Rows from block 2 of a small spectrogram flow-matching model, named by matrix and row number. Rows with one number belong to one neuron. Each number is 500 + 25 x the weight over its row's rms, rounded and kept within 0 to 999. All counts start at 0. Numbers have three digits each.
After each neuron's rows are labels from the 100 clips, of 14848 (inputs lightly noised), where the neuron reaches its highest value: "strongest on" is what is common among them; "lies over" is the class under the peak. Only what is clearly more common there than usual is listed. The data: drum patterns on synthesised drum kits. In brackets: how many of the 100.
# fc1: MLP up (model.blocks.2.mlp.fc1.weight, 1152x192), inputs 96-191
# fc2: MLP down (model.blocks.2.mlp.fc2.weight, 192x1152, transposed), outputs 96-191

fc1.594:540506526464480464526532473547461489499513530550474510521501486547513477551485477491482505466497499517493520516476500513525477510488498487450526501522542488489525513537544539457484498415501506458475496519484514493490502467454483521524455540505525497474546504475529493523496490481527500493
fc2.594:512502516530472484487485518476512523538538498496533490493447517533502523502547501487518464497512473517499540507470517474507496490507454504529538520543476444477513488510453443520553438497490533535463497506478460482498485526540474534475485530509496513553487471469488472526510491486504511533
strongest on: muffled (low-pass) (39)
lies over: kick (78)

fc1.246:492527485455489516509518545479511575484485513483490485513468472518547480502519462524518525498517505505492506501526436491478481477509508506505486490478523456513518452514472513520474497469489490542502491507503443471503485468505525507498498439527499550490534510478513510537495506505517467516
fc2.246:480483501458464463548483480475493485524535485492469503490518529476520503489490467497503491524498472553524555499448540533516516508529506506446472468510477489496490507448504505484508518555480515514490520477489526480501498492504499486526526474476523512506486507511540512471518510543478464506
strongest on: thin (high-pass) (46)
lies over: rimshot (28); clap (25)

fc1.212:537509518505465498527486517521447464486477517497494528485521498521554492493502508514546469533526479486486463498485466532516497495514465485533503502505491495481515481530429489501440434498537516515472467515490500465541525491508483522505514516488511503488516515458434526497510506516518456501
fc2.212:515478472518524464477468520473499479517484473502490499483459512534489474461545492451496484515492470450505476493473539500481499535473527528502479512547498472528507521497508544512488482527492503513453478493454483501502483503510522495505473471540489539529512477494530519511504462538494478462
strongest on: clap (55); text has "noise" (33)
lies over: kick (30)

fc1.349:516475529512509469541507531534501487517485484510494531481530494500463452490497491499489520475520472521512559484514489523499495526505496512454496517480502505499459500527518468546534515496517542480517523526528516545515542486480421528493490498469513508455483476500525491494467473559467465498
fc2.349:476563498456480515486506513476475488539471519465481451512516496508510472496489495498493470453510501527475553480529533525498482490466524472470510515505531487491481546485509504482515549510519516532466468480508498472509483494478515506449511507530480500504513484455479527464472556477528502492
strongest on: snare (96); thin (high-pass) (35)
lies over: snare (92)

fc1.362:475509474486484505472537519482499494524470482513498490476493503549485486527508471499547520499511413490497490512484530519492481500475522486533529518519503494505489498497491489508499466469553461519465542516523484495528515534492534492517489499472494501461515559553548506512498523492536505521
fc2.362:532479575497488506468487505481500487458473493510523480475489513471475548506498475506509506492515509495503498491492532457528514518487465501470537457496511502513487502496506506483496496482539476470456476545493489492464468527508519536546531515496502493489508499480473521436485525534477527538
strongest on: thin (high-pass) (45)
lies over: kick (70)

fc1.433:477474505527471473486502514492531499478470457481496495494474507505508454442502527497483524512515519522493480517496481496473540512502491530538454508484491455498487543445514509467504484521488437518513510473531550493488500496448514480543534560478496514534462500509507498542473471508495493430
fc2.433:462506483529488501483514473538474506526463505510464502477514511502502516523501533537508517479468472538545521506445474526501501522501470539498508508464478492494502484493475475490484516519469492531507506496557533475499489495535496485496480480498531471445508496503460488504485469514504446449
strongest on: snare (81); march (42)
lies over: kick (60); snare (26)

fc1.406:508471491513517505524507494513501500478486511467476489513525510503506508475488498521510482456528438524490493473497489455482525468460561507513499544502473570508515493541479512506487528525517504479515524519549499538475455470533541478460541502486463507532497522504481466469516497503526508504
fc2.406:503498493539496540516518441549496517505505497476564462454498517494501529487481426502481486501527469539494465518490506544533489528464515478457516485506496516509505527494511517506498506479512500551542475486481496472487519491551550494501506477511465515470464458516517509534507526509509474502
strongest on: snare (89)
lies over: snare (27)

fc1.223:496473503461472490487435432522451547459479496497466491523456491484523506538526503514517478506533529491519481452493464493504474525537509493477520499494458491529510475529505509473458477512513549493492485528538485458488535554516495462482489479517503481517487544520484492502554455503477516511
fc2.223:491427511508499498448508417483487475527483551504458498528528484501469493499524521494490533530488502502513517508545447492467473558497544449496501487474460502495527512482502495478496506492520504516460521495512478495475534525506496523483473496493526527450489493453504494493491514522500474523
strongest on: mains hum (27)
lies over: kick (41)

fc1.686:482525525492440480537514508478517483497513485509474501496528488539448467510478504496538498484500531494488510493504475481504510491496525505521493508494475516487502505482547533516465531502434505521474540469519465521527543509499504495503512474472507537570489484530523484515529519485497506510
fc2.686:487512487477449487487473493485469487484506522548503527474509499470483495533484498483505499501468489517477466510528503458528483458524481492498477481450481521470479491544534522499485507537505495496469504492500513445448498486458508491519485586462513478523494510506504494501479510519507514555
strongest on: snare (78)
lies over: snare (70)

fc1.506:499488521544529470519542513488496515481456495536473539479520487493502533508529486530539512492527483464519547490493486515530487524521472493502524486479538501511505546513463504448531480473476528478475511522495464515477470505489501500503462512531501491506499510470529508486489515496495495512
fc2.506:501500493529498484501517504484547522505529509479523458519480489473491535428453516521546455482512522475495526462480515488499491507507498520509516512502473504517512500484510488490484456494483528488522471511523507499499482510492533525495474520483497520494502469528481522463494472489500479517
strongest on: muffled (low-pass) (34)
lies over: kick (98)

fc1.316:468509454526490482550509528479496490492444548491490533532485525534448497539479517494518492481488453507501464523489511465518545526465462465496500491479540499494510518504488496498505481524514513470501484486487531497510460494465507539440510484489494483496507477511514492544467480510505476507
fc2.316:477487498511537535473467501507477481513498467481492487508489504527534510534503486501483485474503495556506492454530489550500513478550514530482496501501507420523469482479530502475498533530507506523519504482501490509507551522530504496480509523554478523489499502472521501481489529491480507495
strongest on: clap (52); breakbeat (39); dembow (29)
lies over: kick (62)

fc1.723:485466481490480498505482499526476496512504508502522476468501501561502525496519466577513530488481502495492505476536528500525478515562480544526457466451551499501496526496519478487528476491482519461508540501475468458486507456478459495502471492533515500503524504476468485500515491482479529453
fc2.723:500495457507502540504506531499513468479457505493521524535524504495517476501480508505518479516539487539516499500537525492513497491502507527499514427514500459480527539468492460518444531523511531472566449510535476487481504432481502485490482540516531482505474470494506484483480513498452508509
strongest on: snare (84)
lies over: snare (74)

fc1.466:443520514493521533491523557506506514500528573539520531479537476508511579522510452478501479492457506446469483484480501481460485497494509522499514545489523495473510503493501531471553525497477471477504541467526501502496525536509535502507550509461523509524489488494473496505491481476514460498
fc2.466:484504512505422538493513502508476532432533472513528498477463528508484513510480491512458461509506502489452495478512506521522484488533469457462531536488487492507555472514448532527528487482521485522520532503466517501507493523498497482474494497451493492488492451487486506476495491471521519503
strongest on: thin (high-pass) (41)
lies over: kick (63)

fc1.368:543503524507549467502485569496504556482464528479483514503531505517495528475495507501503540427519495486551487501521506500501485501495512476506529504514513513508506491516475536468473464482501477487469485553485526469540493449500492431519473551486480506548486513532438477505488547532507513521
fc2.368:474469524486486473483505547535484526510493483502500484431493498475506523457501466523482516542473535480512529534485501478531481535512505538548470490537496492512512506520491507511496530470498477487535520502473515513485470557470484505448482491499436495524474498484434535504489477488439496505
strongest on: snare (94); muffled (low-pass) (30)
lies over: snare (36)

fc1.419:518513463502507478456515514472494520479465492501502550469484479498476542539500512490527549492519486541514490521499461520529507490501481512530507512522545438543510499479522497567473485522494545485479504526523515474496512536476472458522490496494490506552520514472507487450488442493519526476
fc2.419:475528528516454542470519500483461482546526530493524521503473462523545504518495462458499488509523520499525510513491515466506451481502545491498522506490508453512556493509522521499525543517509519482487496522508505513519534468498525516499499469455482478501491487502498502468524503452513536506
strongest on: muffled (low-pass) (31); four on the floor (27)
lies over: kick (48)

fc1.411:518487516478493457488501516528509479511502509512519519478515482493490511494490475509532506548549526534481503512542518496466469503558498477461525572472548504494531486509520553501466500520499488501511484477518483507515533519509522490527526490524532468490473455470499493487453511537500514423
fc2.411:498490511495505466475524523558485467499482526532503536483496478527506498506496507465490488467492494516493503496531464501480463499481504509500468504497516517492485509524491526450485515472496495498515533456525519483471513490497519477531515480540485459520515516491500502501470467458483486486
strongest on: snare (91)
lies over: snare (61)

fc1.428:485536515509464545524517497463471493513471508518456515493482528497507512514534507472469490477515487487498506496549494523508579526470484518474488499509499523494514503514476493494477471496463516474479510456503529497506513521515468538484474514551482566509464471468495476489510465446542503520
fc2.428:442465522478553492495480503486509535469443548539524517547498478454487494484451518512477490496463507476491478468504473524545510503514505504496501511496494520511497529522544487521502496493538501560486492513510508511515485510527513505525490500487495506532535517453531483538487491525470487481
strongest on: clap (76); cowbell (31); thin (high-pass) (30)
lies over: clap (58)

fc1.159:554482508497508497479516470533547478476527463515529508501475537489508482518527439544487492501500538489527542514509493470537498464455497493447477482537479483532497501469515494473491482501497537519502460472467495465507521503487519499496499520480483487487512498480493510494517495452455476501
fc2.159:465467452458525503456504509523482492494508479477521490503532483544513474515496476489535510489564479487502490495567442498477487506472510551503498514497499511458470489492471507534528484523486512524549512495497507485519463449497498490475491496516488543444523472523478519488513535494514456537
strongest on: rimshot (58)
lies over: kick (51); rimshot (26)

fc1.361:543566516523480484479448511520480490488492512522493488472493504492512478549499465528485500540470494509500505480473489481524467507475523498511465466516524462480508504493436510493518521491500526481529493513489479513479546513493438496490511473505480491498478461504444505505451535492473490488
fc2.361:478474497474522520490505494501489505486545504543474556501461513462548489476503516485518488424484497480493491524478533527488503454500514485515512447557470521491496502493522517505507525477495490489518502482483530488465520469532499498478499477508527495500507502495502472504461503496493503501
strongest on: muffled (low-pass) (32)
lies over: kick (83)

fc1.279:535488526546548506489473472499487525491507512519461532492509494489497509543492526501462508470492543510517528501524493553507495522468525516471500505478503478546453522475496491490525512515474498503481529539512495497473507531519486501464525530514475469531469463485537464505518513480524495548
fc2.279:441483487488486475507488493542512474504544499468493503520532477495482506507447486505541475502489503458489485508507517499504520518477541569527534489538509472508489496509470507485503469494511498513500542468535500479513532450511508527472503533521496497479506499461496451490504533513485480502
strongest on: rimshot (54)
lies over: kick (32)

fc1.405:483506519490470516476477499479445469503480480503487474465547509481449513469522503488517502489527539500469510462499504495538455469462529524465517504479496544494506488488518492475497487531501472482503475492534466457506451518510498456539448516511479520514502521510489528492488447517469462511
fc2.405:524488459466527472487463519476483522523516508451507455510502516510449506513466504475506504515466475505500494528496512479486446533482555511492468552471464473481491509490468463498472495489480481473531520517492460492527449565542510488504497558486505477510511520514502511477512483474535531500
strongest on: clap (62)
lies over: clap (53)

fc1.181:496483502514460555509515502498532493500468526471480439493522483515504515522515521503522510501534503514535473494439436537505472509469532530513525502523554466457523471520490487521500427511471510472437495490481520510513507520510479484505493496520494483514475477487498480473535498487470468526
fc2.181:476525535499506502524467475498504484521453494452508495482499486483495516472486457518495479512485485484526563498434471531476521551517539518493527508474480490476535519509517490516520510522509565477494479517446482489558537454526474515471526525543467508464501514491513494516526516525500467536
strongest on: rimshot (96); march (29)
lies over: rimshot (45)

fc1.179:545489503514492510501529494503474521503510490510519499536524524477541504500468498476502485530443474526506526508497481517495491530521542532557480461477471536483487504492496502430481487514534502502525506511483481505483519524474501440498491476476518481515483503541483458487512503497464501503
fc2.179:489496498486550491492514467516501496489504516517531489486525521496537478481505500478480501475504541516561499508487539541519504515524500522489488450469500522499507519506505475490450455481502514506476485499455527527488441492473519517506498502527497526517549488520491453493473571444510541500
strongest on: rimshot (73)
lies over: kick (39); rimshot (27)

fc1.766:505501494527533476506513498502499522495443531509462528531495500513504509526507512477499549479488486556496479469493498508512480507482480474525532487437522532460500494500495506511504462496517500524484458496519481502511505467517463483492512493442509515494526577541482532497479504506495490504
fc2.766:496468507549527501508517521512541509545513522500507480482456490522444521461501527490476509463494501527512538516467460465473505461476491494460485517472476495506493504487534499484484519515508531560528507534526500494526497483508472516492485488499470479489515496471493509489461484455537504523
strongest on: clap (58)
lies over: kick (35)